Rows from block 5 of the encoder of a small masked spectrogram model, named by matrix and row number. Rows with one number belong to one neuron. Each number is 128 + 32 x the weight over its row's rms, rounded and kept within 0 to 255. All counts start at 0.
After each neuron's rows are labels from the 100 clips, of 14976, where the neuron reaches its highest value: "top examples" is what is common among them. Only what is clearly more common there than usual is listed. The data: chords played on synthesised instruments. In brackets: how many of the 100, against the usual share in percent.
# fc1: MLP up (encoder.blocks.5.mlp.fc1.weight, 1280x320), inputs 138-183
# fc2: MLP down (encoder.blocks.5.mlp.fc2.weight, 320x1280, transposed), outputs 138-183

fc1.671 [191 135  64 115  38  95 100 180  92 109 120  50  92 103 117 151  99 105 122 113  70 135 177 166  53 138 125  91 110 102 109 163 145 111 131 147 134 126 106 154 127  99 144 133 166 137]
fc2.671 [ 42 184 115 144 139  93 101  76 102  86 120 113 123 102 109 128 191 125 158 123 123 138 107 155 126 140  87  91 158 101 132 171 143 116  89 175 143 153 118 164 118 120 135 114 133 119]
top examples: playing: arpeggio up (91 vs 25); square lead (42 vs 8.2)

fc1.561 [ 76 118 116 120 137 107  91 210  92 157 130 108 193  78 153 147 126 179 136 130  86  75 166 157  55 152 155 133  82 105 160 188 126 104  98  79 161 137 130 136 125 138 150 121 134  95]
fc2.561 [153 136 139  76 137 164 168 107 182 138 134 126 116 210 143 116 116 158 114 127 176 121 111  90 165 137 105  61 128 189  85  51  91  97 115 120  87  23  80 140 163 121 154 182  82 122]
top examples: organ-like (37 vs 8.3)

fc1.602 [111 103 152 130  94 119 153 105 136 181 137  78 145 134 124  80 128 125 150 160  65 150  72 130 161 148 160 158 112 154 126 163 149  95 230 121  76 132 118 140 122 164  84 179 130 174]
fc2.602 [154 119 117 130 176 141 149 193 141 104 126 200 163 118  97 103 104 105 104 111 177  83 149  85 177 113 120 123 163 126 181 173 188 135 134 174 100 158  75 123  75 152 162 105  87  99]
top examples: clipping (30 vs 7.9); text has "clipped" (29 vs 7.8); root: F (27 vs 8.5)

fc1.396 [132 118 113 110  64 153  54 145 179  96 102 184 137 164 155 100 156 106 139 108 156 139  97 116 128 116 127 108 102  88 129 176 169  58 115 134 129 138 106 123 158 153 121  75 148  83]
fc2.396 [111 118 120 111 131 139 121 150 140 143 140 143 116 115 116 196 126  70  83 126 116 136 155 117 163 174 182  74 162 117 117 151 122  87 130 142 119 135  83 108  63 119 146  89 115 131]
top examples: thin (high-pass) (90 vs 12.3); vibraphone-like (28 vs 8.2); mains hum (27 vs 7.7)

fc1.749 [123 146 127 125 103 146 178 121 163 109 129  84 138 120 140 161 157 112 129 150 152 145  39 115 189 149  34 147 124  86 120 156 136 114 140 102  96 114 142 134 138 125 165 181 108  85]
fc2.749 [140 142 102 142  90 156 159 209 133 145 151 204 105  63 102 110 105 127  98 127 163 127 152 147  90 103 104 104 163 120 172 153 108  81 169 103 153  86 119 124  54 162 149 112 137 164]
top examples: organ-like (42 vs 8.3); vibraphone-like (33 vs 8.2)

fc1.277 [115 154 128 122  99 126 112  84 195 136 163 107 164 139 133 161 124 102 119 146  38  73 100  86  63 152  44 160 138  74 138 168  70 163 159 130 159 105 136 164 109 111 151 107 178 148]
fc2.277 [126 138 136  65 118 135  95 157 116 114 143  66 135 126 147 161 183 139 103 137 182 129  60 117  83 140 142 134 122 143 194 161 143 116  85 119 126 146 118 136 120  85  82 120 171 165]
top examples: vibraphone-like (94 vs 8.2)

fc1.652 [ 99 204 137  98 149 107  86 190  71 166 144 119 134  82 138 119 169  91 101 160 111 103 133 117 175 143 161 121 134 140 117 134 132 115 143 137 126 153  91 140 163 119 179 116 129 155]
fc2.652 [158 137 188 125 159 110 117 138 186  87 124 128 176 144 125  60  95 171  70 118 116 152  91 137  94 159 156 153 109 158 113 149 156  41  73 136 175  54 120  57  87 113  84 138 171 148]
top examples: horn-like (34 vs 8.7)

fc1.724 [110 163 115 116  73 151 120 113 185 115 174  81 111 132 176 149 106 121 130 108 136 155 112 129 133 104 150  45 186  87 107  83  73 109 205 123 114 152 118 137 100 143 131 105 181 125]
fc2.724 [173 117 158 147 108 132 106 101 135  84 123 115  86 116 147 115 144  92 103  86 153 197  77 114 176 143  86 110 167  61 210 105 158 114 129  99 138 131 122 126 100 135 123 144 186 154]
top examples: marimba-like (58 vs 8.4); vibraphone-like (40 vs 8.2)

fc1.703 [ 85 122 184 127 124 153 159  73 185 129 143 133 120 191 120 142  87  95  94 109 132 148  90  64 175 105  60 161 112 157 206 162 109 102 102 101 149 109 168 176 133 141 139 142 137  88]
fc2.703 [141 174  90  89  88 143 146 126 168 123 161 148  81 128 188  74 129 140  74 128 178 162 120  75 130 114  97  67 178 152 145 120  63 127 135 158 127 133 134  52 114 120 154 161 120 157]
top examples: harpsichord-like (35 vs 8); piano-like (33 vs 8.7)

fc1.755 [137 177 121 122 131  86  81 143 200  97 158 176 129 160 126  92 120 148  86 109 128 138 159 107 118 155 148  83  78 134  95 138  89 140 120 105 119 123 130 142 125 124 160 108 196  74]
fc2.755 [102 164 174 151 111 119 139  82 175 118 149 125 101 105 127 134 190 112 132 210  73 126 162 191  97 152 113 144 179  87 181  96 118 175 146 138 160 165  73 191 151 126 153 163  97 126]
top examples: electric piano-like (59 vs 8.2); muffled (low-pass) (36 vs 12)

fc1.147 [108 134  52 126 120 120 151 134 103 117 150 123  92  97 130 186 118 148  72  86  81 154 130 189 116  99 117 103  97 127 178 133 174 188 107 143 127 176 151 154 152 147 130  90 132 135]
fc2.147 [ 42 138 158 118 118 103 119 189 115 142 148 163 165 135  70 160 163  95 156 137 221 161 100  79 176  99 172 101 150  86 172 162 100  89 106 161 119 122 154 129  90 167 135 148 122 153]
top examples: arpeggio (88 vs 49.7); playing: arpeggio up (83 vs 25); horn-like (39 vs 8.7)

fc1.496 [108 145 136 122 115 155 116  96  98 147 137 115 116 105 141 105 199  91  94 152 135 131  83 167 132 121  95  55 136 113  91  58 109  94 110  78  71  87  68 123 135 209 202 138 172 187]
fc2.496 [124 127 152 134  74 119 161 127 172 132 120 160  98 120 117  63 105 156 209 112 105 137 155 126 130 209  99  93 130 124 157 143 158 164 108 118 156 134 122 109 175 112 125  97 118  98]
top examples: marimba-like (93 vs 8.4); block (54 vs 25.3)

fc1.729 [115 130 108 139  89 134 186 143 110 150 149 123  81 149 137 148 138 122 115 137 144  75  93 161 103 155 101 118  86 104 128 132 113 135 122 165  82 137 131 107 155 135 127 138 112 109]
fc2.729 [130 124 161 141 163 133 102 138 130 109 114 126 159 148 137  88 139 127 157 116 163 160 143 101 190 125  87  99 139  63 145 113 140 100 146 169 113 131 135 121 116 140 135 149 160 121]
top examples: arpeggio (100 vs 49.7); playing: arpeggio down (57 vs 24.7); marimba-like (48 vs 8.4)

fc1.546 [105 131 123 128  70 147 181  72 186 159 138 153 148 146 132 156 143 160 140  86 105 159 176  89 113 101 155 144  82 153  70 116  83 117 148 143 167  99 184  99 115  94 104  54  84 114]
fc2.546 [131 110  80 106  94 116 131 142 146 139 130 153 129  97 156 149 143 153 134 103 195 113 129 162  62 126 149 140 110 146  61  94 172 126 112 128 121  63 205 126 105 119 118 150 124 170]
top examples: clipping (71 vs 7.9); text has "clipped" (70 vs 7.8)

fc1.680 [117  85 109 125 123 135 138 184 146 104 130 150 106 137 124 171 102 148  94  79 145 137 126 105   0 137 171 109  44 150 192 122 153 119 166 161 141 129 134  91 113 137 102  64 190 121]
fc2.680 [162 133 153 122 130 124 168 116 155 148 133  49 137 129 137 130 168  90 155 174 211 137  24  86 187  89 107 103 129 119 103 133  93 138 135 138 109 104 186 109  75 135 127 203  97 127]
top examples: playing: arpeggio up (59 vs 25); text has "piano" (45 vs 16.8); harpsichord-like (32 vs 8)

fc1.287 [110 163 168 142 104 134 140 133 115 147 130 147 114  91 134 134 134 176 134 140 148 143  88 168 157 152 156 104 131 126  84  84 155  78 111  83  97  98 119 125 173 192  96  91 196 147]
fc2.287 [192 113  37 135 141 113  47 151 117 124 151  86 121 132  82 113 126 112 105 146 123  99  75 108 128 124  91  95 108  84 111 155 135 136 191 138 122 152 150 111  79  82 127 188 118 108]
top examples: playing: arpeggio down (77 vs 24.7); square lead (46 vs 8.2)

fc1.308 [ 40  90 168  89 139 119 134 103  97 181 130 167  91 114 142 185  89 152 142 103 112 127 119  52 173 131 127 135 186 144  96 153  39 192 171  84  56 139 123 132 140 153 117 134 115 148]
fc2.308 [196 134  75 129 121 142 102 193  94 110 134 176  97  88  85 160  73  94 164 162 124  91 173 146  92 158 145 105 182 146 146 203 175 122  71  92  76 156 119 159 164 137 147  77  63 176]
top examples: horn-like (64 vs 8.7); white noise (34 vs 7.7)

fc1.23 [120  91  78 122  58 122 189 174 190 168 156 165 177 171 124 158 142 112 135  70 136 129 186 117 136 103 162 118  81 175  93 164 149  91 117 132 108 106 177  97 107 125 100 105 105  63]
fc2.23 [ 75 110  84 189 166 113 190 123 149 178 145 146 142 108 108 150 121 190 153 121 156 154 125  85 133 120 104 134  73 164 122  94 114 129 103 113 159  64 215 131 120 135 141 148 168 167]
top examples: clipping (99 vs 7.9); text has "clipped" (99 vs 7.8); arpeggio (79 vs 49.7)

fc1.614 [114 138 125 148  95 147  95 120 167 104 148 114 187 125 162 102 146 115 170 117 144 127 120 147 100 159 175 130 107  69 118 172 145 114 147 137 170 115  95 121  91 192 114  81 189 119]
fc2.614 [158 134 124 119 145 127  89  90 143 107 139 123  95 139 104 102 106  56 131 136 128 191  55  87 173 118 151  93 131 107 124 152  92 135 112 110  72 167 128 142  72  89 118 129 112 159]
top examples: thin (high-pass) (87 vs 12.3)

fc1.190 [ 72 174 117 109 128 138 115 124 113 126 131 126 110 163 164 122  44 111  84  93 127 153  89 144 112 114 114 153 170 155 168 125 148  91  67  64 183 125 157 153 125 106 142  95 107 111]
fc2.190 [166 133 113 146 149 139  27 114 119 173 130 217  90 110 105  97 130 126 146  98 170 197  88  90 121 140  69 115 137 110 124 153 125 101 131 149  77 130 117 112 219 146 132  77 162 113]
top examples: vibraphone-like (27 vs 8.2); harpsichord-like (25 vs 8)

fc1.210 [163 139  53 127 140 156 127 157 118 134 142  66 161 136 122 145  79 144 145 135 139 109 105 150  82 105  47 184 103 125 134 105 133 196 178 143 164 144 135 185  47 125 112 152 149 157]
fc2.210 [125 137 153 115 178 137 152 101 134 104 120 134  91  92 106 204  67 124  68 117  79 136 163 110 140 127 190 149 135 134 203 154 187 121 101 106 122 161 116 165  84 114 103  93 120 180]
top examples: reverberation (77 vs 34.6); text has "room" (77 vs 34.6); text has "reverberant" (77 vs 34.6)

fc1.0 [135 114 141 106 110 138 158 148  74 129 110 159 115 126 129 190  69  90 169 129 101 170 165 133 190  96 142  88 178 128 123 154 153 139 127 120  91 172 131 101 116 108 120  91  93  94]
fc2.0 [110 154 140 105 141 130  98 136 155 139 137 174 121 139 160 112  66 130  73 101 162  89 114  72 147 126 140 130  86 135 160 187  96 135 117 158 164  55 181 150  70 131 131 121 215 204]
top examples: arpeggio (94 vs 49.7); playing: arpeggio up (87 vs 25); horn-like (46 vs 8.7)

fc1.644 [138  97  51 131  59  77 155 106 189 119 142  79 162 124 134 183 161 117 144 162  74 116 139 101  84 136  28 164  78 120 132 123  58 171 169  64 160 132 151 135  96 159 163 125 143 102]
fc2.644 [100 122 149 109 123  69 164 158 119 112 120  98 177 124 117 195 160 112 207 153 124  99 112 130  59 143  76 201 123 175 117 152 104 187 137  59 187 142  91 152 174 160 104 132 117 156]
top examples: vibraphone-like (59 vs 8.2); marimba-like (40 vs 8.4)

fc1.214 [ 84 147 124 126 123 124 168 124 114 155 138  72 184 126 156 105 153 102 129 137 154 155 110 155  95 102  53 152 128 163 109 138  75 171 168  93 125 180 172 162  85 118 139 147  97  71]
fc2.214 [130 137 139 139 130 171 160 125  98  92 143 103 170 167 130 157 113 127 149 111 101 104 155 147 171 100 129 184 166 134 156 143 138  84 127 129 156 119  90 153 167  90 142 168 128 180]
top examples: organ-like (35 vs 8.3); square lead (29 vs 8.2)

fc1.215 [106  98  94  17 129 103  77 124  89 162  81 128 111  95 151 144  78 148 154 175  80 143 133  84 123 144 104 148 145 153  77 155  70 133 165 116  71 137 129 117 149 115 147 124 194 190]
fc2.215 [138 106 135 112 184  97 161 110 116 167 116 112 123 116 167 132 165 105 145 170 162  99 121 121 112 145 165 148  95 124 167 186 138 109 102 136 141 104 113 128 166  93 159 108  53 139]
top examples: horn-like (91 vs 8.7)

fc1.292 [142 113 102 155  95 148 152 140 130 169 119 149 105 137 150 142 104  79 127  77 119 116  54 101 145  98  84 171 120 108 179 147  53  94 152 114 168 147 141 131 118 118  98 136 165  93]
fc2.292 [213 123  80 128 138 120 124 135  97 123 152 114 132 178 135 123 115 109  67 131 101  99 180 114 188 108 124 125 154  78 146 138 155 128 144 135 156 116 120 129 136 115 131 117  84  97]
top examples: arpeggio (97 vs 49.7); playing: arpeggio up (65 vs 25); harpsichord-like (45 vs 8)

fc1.126 [174 130  93 108  51 109 170 178 138 126 112 124 186 154 165 107 110 157 106 126 155 131  66 148  62 138  48 130  63 133 113 104 135 118 158 105 103  82 191  82 155 108 141 126 191 170]
fc2.126 [151 129 183 119 128 113  89 126 110  88 118 190  57 123 129 111 113 143  79 143 137 105 149 187 179 159 130 164 127  94 146 169 130 123  78  64 100 168 158 160 103  99 139 139 119 135]
top examples: clipping (25 vs 7.9); harpsichord-like (25 vs 8)

fc1.10 [119 141 138  93 128 119 132  85 136 170 122 104 103 117 127 147 133  82 187 105  76 149 166  99 140  90 126  78 182 134 146  99 128 142 113 133 135 156  81 160 174 115 149 151  75 119]
fc2.10 [ 82 118 174 182 241 138 140  97 118 128 143 123  91  90 143 131  96 154 132 138 155  85 146 103 160 153 161 165 113 138 146 145 114 126  68 103 116 110 181 158 197 140 110 123 145 122]
top examples: clarinet-like (49 vs 8.2); string section-like (31 vs 8.1)

fc1.306 [ 88  73 135 125  87  70 117 129 148 106 119 118 140 148 115 146 153  90 168 126 121 134 149 146 136 156  95  54 101 165 107 126 144 137 114  35 123 191 112 143 122 189 168 185 154  94]
fc2.306 [139 137 126 100 129 137 114 123  26 184 136 119 136 115 121 108 110 126  39 134 135 159 107 135 117 108 139 125 140 150  63 124 152 150 162 171  91 122 100 144 143  95 122  83 113 135]
top examples: organ-like (63 vs 8.3)

fc1.15 [155 129 140 135  87 135 167 123 111 118  88 158 154 109 127 144 127 135 113 132 128  77  86 127 110 138 129 107 115 132 153 178 136 137 179 136  88  98 117 102 135 177 137 158 116 150]
fc2.15 [150 128 172 169 174 151  51 154 117 147 117 137 128 120 118 111 162 161 123 127 113 108  98 138 135 144 139 138 178  83 154 172 133 120 130 150 105 113 103 175 109 165 133 118 148 122]
top examples: arpeggio (95 vs 49.7); playing: arpeggio down (55 vs 24.7); vibraphone-like (50 vs 8.2)

fc1.657 [119  84 155 114 102 120 166 155 148 150  90 190 129 149 117 156 154  85 147  90  79 109  61  91 121 108 168 132 142 141 102 122  55 178  97 142 134 161 155 154 113 101 156  96 129 147]
fc2.657 [150  86 111 140 141 133 152 138 133 125  48 174 152 166  99  98 183 110 148 126 155  97 153 145  70 151  77  74 109 147 136  97 178  86 147  85 142  31 118  85 116 146 119 124 163 123]
top examples: thin (high-pass) (100 vs 12.3); white noise (36 vs 7.7)

fc1.43 [ 77 115 122  81 160 112 127 138  94 156 119 138 128 111 142 174  94 184 119 139  76  84  70 127 148 141 150 191 126 138  82 173  93 187 120 144 140 157 151 127 181 145 137  93 119 149]
fc2.43 [145 152 118  79 156 116  86 187 161 128 121  75  98  92 108 109 105  96 108 162 186 128  93 116 105 145 130 121 152 119 109 114 149  63 146  58  90  63 137 112 110  93 132  72 169 186]
top examples: horn-like (45 vs 8.7)

fc1.488 [137 190  89  97 108  84 111 144  96 141 124 115 105 131 127 150 151 148  88 164 117  82 131 186 117 181  95 118  94 137  50 110 148 109 124  85 129 119 123 108 128 138 105 130 116 123]
fc2.488 [164 162 113 103  69 117 139  94 101  95 135 148  82 106 173  89  93 165 130 152 130 116 154 106  98 199  95  80  88 145 132 138 144  89 152 125 149  94 102 105 196 127 148  79 149 149]
top examples: rumble (59 vs 7.1); marimba-like (34 vs 8.4); muffled (low-pass) (31 vs 12)

fc1.164 [163 134 147  88 143 111 171 151  94  82 114 157  96 130 127 126 143  98  93 127 105 109  57 129 147  90 102 132 162 127 140 140  96 220  88 155 148 185  98 213 109 141 170 108 116 131]
fc2.164 [173 112 134  98 132 139 106 126 128  96 126 222 164 182  79 110 167  81 102 130 145 122 101 133 131 137 142 114 134 139 148 115 206 103 115 102 150 104  60 147  83 125 136 125 138  80]
top examples: thin (high-pass) (100 vs 12.3)

fc1.717 [ 89 122 158 130 150 143 143 132  96  59  98 121 102 132 177 180  98 149 148 157 169 140 110 107  99 110 164 136 130 146  70 108 108 182 101  71 140 173 139 132  94 125 145 115 156 134]
fc2.717 [119 136 108 148 136 102 136  55 154 121 103 123  96 130  82 160 144 134 172 145 122 134 163 137  83 114 150  89 151 142 165 169 111 113  80 112 115 149 152 145 150 127 151  96 127 117]
top examples: playing: arpeggio down (97 vs 24.7); square lead (44 vs 8.2)

fc1.511 [ 87  86 130 121 102 151 129 124 105 127  91  62 130  88 120 134 167 146 110 119 140 159 105 125 151  92 138 113 124 101 168 179 119 124 127  79 176 176 128 110  89 124 111  77 132 105]
fc2.511 [134 152 143 139 130 143 148  60 129 119 114  69  95 177 147 126 166 160  88 102 173 162 123  86 136 114 104 125 141  81 188 142 183 106 133 100  93  99  86  87 124 115 105  94 144 102]
top examples: playing: arpeggio up (51 vs 25)

fc1.136 [144 109  62  65 105 140 151 143 130 159 129  53 110 122 173 118 137 179 120 142 147 100 165 137 122 205 126  90  83 155 171 144 141 118 137 134 132 186 112 114 151 159 145 161 118 126]
fc2.136 [176 140 112 124 112 142  89  94  77 180 134 154 128  65 178 107 125 141 141 145 125 110 233 153 189 142 145 154 130 180 144  96 160  65  75 143 113 108 118  87 149  94 144 132 153 193]
top examples: playing: arpeggio down (59 vs 24.7); mains hum (47 vs 7.7); rumble (41 vs 7.1)

fc1.529 [ 82 116  62  98  87 151 133 172 153 156 120 125 168 172 146 154 166  77 148 114 145 161 167  69 145  87 171 100 118 147 125 182 106  87 114 122 113 205 144 117 164 123 160 147 139 132]
fc2.529 [ 98 106 100 151 135 151 165  78 137 206 154 116 122 133  75 193 118 116 109 128  52 123 116 103 116 116 121 116  87 190  95 130 138 180 146 131 183  92 206 101 103 130 150 117 136 180]
top examples: clipping (100 vs 7.9); text has "clipped" (100 vs 7.8); arpeggio (79 vs 49.7)

fc1.79 [123  25 101 147 143 148  94 130  81 141  99 139 190 114 104  89 144 116 136 153 143 133  94 145 140 109 154 142  90 180 123 145 115 105 114 125  73 127  91 169 145 185 139 152 146 170]
fc2.79 [129 119 239 132 179 126 129  65 103 128 121 168 158 144 133 141 119 157 127 122 118 134 125 153 124 100 189 158 184  96 166 120 199 171 142 140 137 126 141 120 149 152 174 134 188 125]
top examples: playing: arpeggio down (59 vs 24.7); square lead (28 vs 8.2)

fc1.339 [134 117 119 112  90 129 166 149 115  88 158 127 164 122 131 144 150 137 133 145 119 155 154 184 222 170 148 106  68 109 126 159  91 114 155 154 127 138  87 102 105 172 150 185 105 173]
fc2.339 [135  91 148 130 139 130  75 114 164 180 149 208 165 194 112 111 103 126 184 137 212 114 176 153 117 154 120 155  81 148 120  91 126 124 108 134  86  89  97  56 158 156 125  80 149  92]
top examples: clipping (67 vs 7.9); text has "clipped" (67 vs 7.8); playing: arpeggio up (53 vs 25)

fc1.767 [113 107 131 118  97 108 140 163 147 177 133 136 141 160 121 152  32 144  40  68 146 117  66  25 128 137 104  55  87 156 124 156 102 141 225 142 101 144 174 129 177 131 157 108 119 136]
fc2.767 [169 168  84 128 100 130 110 168 136  92 122 210 130 126  94  73 143 132  73 132 106 148  71 211 121  65  84 113 135  72 212  80 169 106  90 177 170 168 109 119  94  89 147 152 160 113]
top examples: strummed (89 vs 25); marimba-like (26 vs 8.4)

fc1.114 [103  93 114  64  80 148  84 131 109  56 139 131 200  99 143 147 135  83 140 102 130 106 172 144 123 133 145 126  68 114 140 178  69  85 102 111 110 195  78 134 156 160 194 173 111  85]
fc2.114 [247  99 146  83 173 112 153 129 175  99 119 111 184 116 141 164  88  90 101 136 130  86 122 127 102 123 147 163 133 164 170 136 124 187 169 138 186 129 121  71 130 167 126 142  97 186]
top examples: mains hum (40 vs 7.7)

fc1.459 [115  69 132 120 106 136 161 160  94  97 145 100 137  88 128 159  94  83 187 105 126 151 101 114 134 102 155 153 121 101 169  83  72 130 193  99 147 160  93 177  94 194 131 108 140 164]
fc2.459 [122 153 166 148 135 152 134 142 137 197 120 109 147 186 142 112 153 137 104 145 103 124 101 169 142  94 115 112 111 169 155 126 191 188 100 146  99  94 140 177 148  89 164 156 134  61]
top examples: arpeggio (96 vs 49.7); playing: arpeggio down (82 vs 24.7); square lead (31 vs 8.2)

fc1.230 [151 107 137 103 133 129 128  84 160 102 154 130 107 160 108 112  76 121 111  64 111  85 105  60  74 131 105 114 115 173 146  99  98 146 133 128 106 106 147 149 172  86 125  66 127  83]
fc2.230 [135 105  98 134 151 141 105 146 150  88 153 152 136 148 167  72 125 120  91  84  90 124  40  61 153 140 133 165 125 145 146  91 152 111 162 131  68 138 128 144 116 131 116 146 207 122]
top examples: harpsichord-like (30 vs 8)

fc1.438 [ 90  98 163 104  97  97 112 127 170 141 106 161 134 165 154 172 104 126 137 105 188 158  71 158 168 144  94 150 110  82 101 142  84 156 179 113  92 154 154 120 111 169 140 122 123 137]
fc2.438 [ 87 102 133 143  97  98 123 128 155  77 118 192 104  73 105 122 117 135  99 122  81 130  91 139 140 143 122 172 150 121 133 132 158 128  92 101 162 156 145 178 124 168 115  65 150 140]
top examples: strummed (100 vs 25); vibraphone-like (35 vs 8.2); instrument: organ-like (27 vs 8.3)

fc1.663 [114 107  98 113 164 125  94 142 138 106 176 150 157 162 105 129  84 156 132  98  76 104 132 110 135 118 149 175 105 165  86 165 141  89 122 138  58 115 141 111 160 108  88 144 150 156]
fc2.663 [187 144 160 146 145 109 161 112 179 128  97  82 138  31 107 112 150 148 105 126 138 163 109 126 138 126  96 137 147 123 197 112 109 148 153  86 115 166 160 171 112 139 128 127 139 111]
top examples: organ-like (29 vs 8.3); electric piano-like (26 vs 8.2)

fc1.218 [ 89 103 171 139 102 126 120 102 180 108 108 145 103 170 117 105  87 130  97  80 115 176 126  44 130 148 177 112 127 142 175 176 136 107 204  77  89 126 155 156 186 124 113  66 147  66]
fc2.218 [103 149 155 126 113 131  57 136 178  79 133 161 150 138  83  98 185 162  88  77 132 114  78 202 103 129  94 186 117 142 157 102 119 112 116  91 148 154 152 145  81 107 143 156 175 152]
top examples: reverberation (61 vs 34.6); text has "reverberant" (61 vs 34.6); text has "room" (61 vs 34.6); harpsichord-like (36 vs 8)

fc1.262 [121 168  57 141 146 120  90 165 140 154 167 100 182 130 198  97 129 105 179 149 150  58 150 147  58 130 176 173 132 109 103 116 147 120  95  90 134  74 115 174 149 108 151 171 178 169]
fc2.262 [103 118 204 119 150 128 145 126 160 161 135 151 168 122  84 153 112 126 121  95 124 124 127 103 154 101 193  60 118 173 158 153 104  86 133 114 115 100  89 130 111  82 141 108 159  91]
top examples: horn-like (62 vs 8.7)

fc1.525 [153 110 123  96  85 149 200 103 171 140 173 140 190 116 118  88 118 128 130  84  79  95 135 121 101 122 151 119  54 164  90 171 118 112 175 139  70 126 137 110 101 102 112 135  71 193]
fc2.525 [110 153 115  73 125  99 103 119 146 162  95 176 151 122 177 157 146 125 112 180 117 172  42  84 135 152 170 134 111  86 130  86 135 199 139 199  63 201  99 114 166 162 129 162 169 149]
top examples: harpsichord-like (30 vs 8)

fc1.249 [ 57  95 149  91 130 140 152 141 111 112 113 110 176 114 115 161  77 139 140 108 129 135 137 182 117 108 115 114  86 175 120  88  46 179 130  71 101 186 157 173 148 162 116 175 153 137]
fc2.249 [151 129 129 137 159 146  86 117 151  91  81 169  73 135  84  91 134 140 101  93 200 140 120 111 112 114  81  86 122  89 171 152 121  69 116  79 104 138 131 153 129 169 134 136 209 149]
top examples: rumble (44 vs 7.1); pink noise (33 vs 7.4); harpsichord-like (27 vs 8)

fc1.746 [102 131 104 109 137 131 136 107 139  87 116  68 111 135 114 191  75  84  97 122 114 161 119 121 130  72  98 146 119 181 129 157 154 162 114  80  99 129 145 183 169 104 115 140 103  98]
fc2.746 [ 68 166 134 141 153 143 106 109 133 112 131 135 137 156 141 165  96 109 138 131 181 154 106 132 211 103  78 150 102 114 110 149 121  86 126 186  95 118 162 126  89  90  99 162 130  68]
top examples: clarinet-like (26 vs 8.2)

fc1.263 [ 96 142 125 106 107 173 129 135 100 149 145 109 161 112 100  92  73 147 141  68  85 147  84  88 183  68 139 102 161 181 147  88 131 120 150 180  84 157 155 139 135  95 102 117 122 122]
fc2.263 [152 146 143 171 119 152 167 161  78 180 120 104 139 106 103 126  85 132 103 102 156 145 142 134 170 130 137 118 100  65 124  50 107 168  81 132 106 198 157 160 172 150 137  74  92 108]
top examples: clarinet-like (44 vs 8.2); square lead (35 vs 8.2)

fc1.474 [ 67 156 122 114 156  94 164 198 215 157 172 119 151 127 211 129 140  92 111 175 150 139  85 164 177 166 112 102 179  86 140 115  47 126 193 121  88 176  93  99  43 131 138 139 112 118]
fc2.474 [195 112 113 145 153 138 160 111 137 211 130  93  92 114  68 174 164 124 151 108 149 114 164 125 165  79 192 143 167 110 109 112 182 133 105 148 158 175 104 121 112 104 105  82 126 151]
top examples: playing: arpeggio down (92 vs 24.7); square lead (57 vs 8.2)

fc1.676 [139 137 137  98  90 117 150 168 179 162 122 167 154 154 125 108 108  76 151 149 157 160 114 143 174 124  92 107 166 125 133  68 155  82 139 127  76 140  66 104  61 144 131 162 109 104]
fc2.676 [ 49 149 162 151 158 105 108 122 174 188 133 115 148 109 140 100 181 132 205 138 178 161 156 193 128  92 186  85 116 156  66 116 111 148 126 119  93 144  98 103 140 149 121 140 139 157]
top examples: organ-like (88 vs 8.3); arpeggio (82 vs 49.7)

fc1.342 [134 116 159  66 128 122 112 143 138 157 100 155 112 137 155 165  80 144 146  82 139 135 108  65 148 129  35 114 112 158  99 175 116 158 161  93 100 127 143  72 149 145 126 116 130 148]
fc2.342 [133 135 121 107 233 145  88  89 100 112 148 120  68 101 145 125 132 131 182 136 141  94 132  43  90 141 140 146 115 160 136 190 119 137  60 108 120 135 108 130 186  88 127 105  73 135]
top examples: horn-like (100 vs 8.7)

fc1.632 [ 53  78 170 129 127 116 168 127 131 132 118 190 118 145 124 154  72  90 149  71  67 173  86  79 180 126 163  73 141 128 129 190 130 107 169 134  99 142 131 101 187 143 115  84 128 116]
fc2.632 [ 99 117 143 113 125 122 131 102 142 130 117 134 107  87 161  94 153 122  96 131 118  98  57 173  99 119  98 151 129 178 141  91  74 123 132  94 124 135  54 137  98 161 111 139 151 132]
top examples: strummed (88 vs 25); vibraphone-like (30 vs 8.2)

fc1.56 [100 163 104 120 122 161  70 110 127  89 174 100 143 109 142 102 128 137 119 170 118 172  90 194 116 105 162 129  94  92 117 147 141 110  94 164  90 106 121 155 149 105 167 123 128 139]
fc2.56 [137 143 166 103 113 170 138 125 123 156 118 104  87  97 154 157  86 190  96 148 151  78 165 127 103 105 119  78 192  84 184 103 146 163  82 105 161 119 154  65 152 109 148  98 110  77]
top examples: the note A (71 vs 30.9); playing: arpeggio up (56 vs 25); text has "piano" (36 vs 16.8); root: F (25 vs 8.5)

fc1.763 [ 92 178 112 109 119 150  89 177  80 126  94  97 116  95 156  92 138 176  75 164  95 115 130 158  73 113  84 107 134 155 116 116 132 132 135  87 117 117 102 104 156 124 141 153 192 130]
fc2.763 [174 168 105 128 148 155 107 176 122 148  98 118 186 144 136 120  72 111  65 119 106  88 102  87 132 138 105 106 129 144 129 139  75 113 106 118 112 118 117  96 146 122 110 177  78 109]
top examples: clarinet-like (35 vs 8.2); organ-like (32 vs 8.3)

fc1.341 [ 96 118  42  89  81 117 132 147 127 164 115 116 180  37 175  90 184 166 140 144  56 100 149 116 103  86 109 150 140 149 103 174 117 121 129  74 138  94 138 143  71 106 143 144 202 165]
fc2.341 [126  85 165 111 196 118 149 150 117 139  91 109 102 143 140  91 130 177  94 133 149  52 106 159  82 116 131 115 149 165 130 130 100 124  95  99 136 121  55 146 105 135  96 157 131 164]
top examples: thin (high-pass) (41 vs 12.3)

fc1.274 [101 141  69  81 128  88  87 144 112  91 132  75  89  75 149 136  89 167 116 163 125 130  97 160 103 117  36 155 106 169 117 136 165 161  97 122 120 136 126  85 137 129 108 129 160 134]
fc2.274 [105 120 126 138 177  87 166  92 157 114 138 114 173  93 139 116 150 110  74 131 153  84 117 148 143 127 189  87 131 148 109 131 122  94 104 134 174 123  86 145 147 180 144 154 109 177]
top examples: organ-like (57 vs 8.3)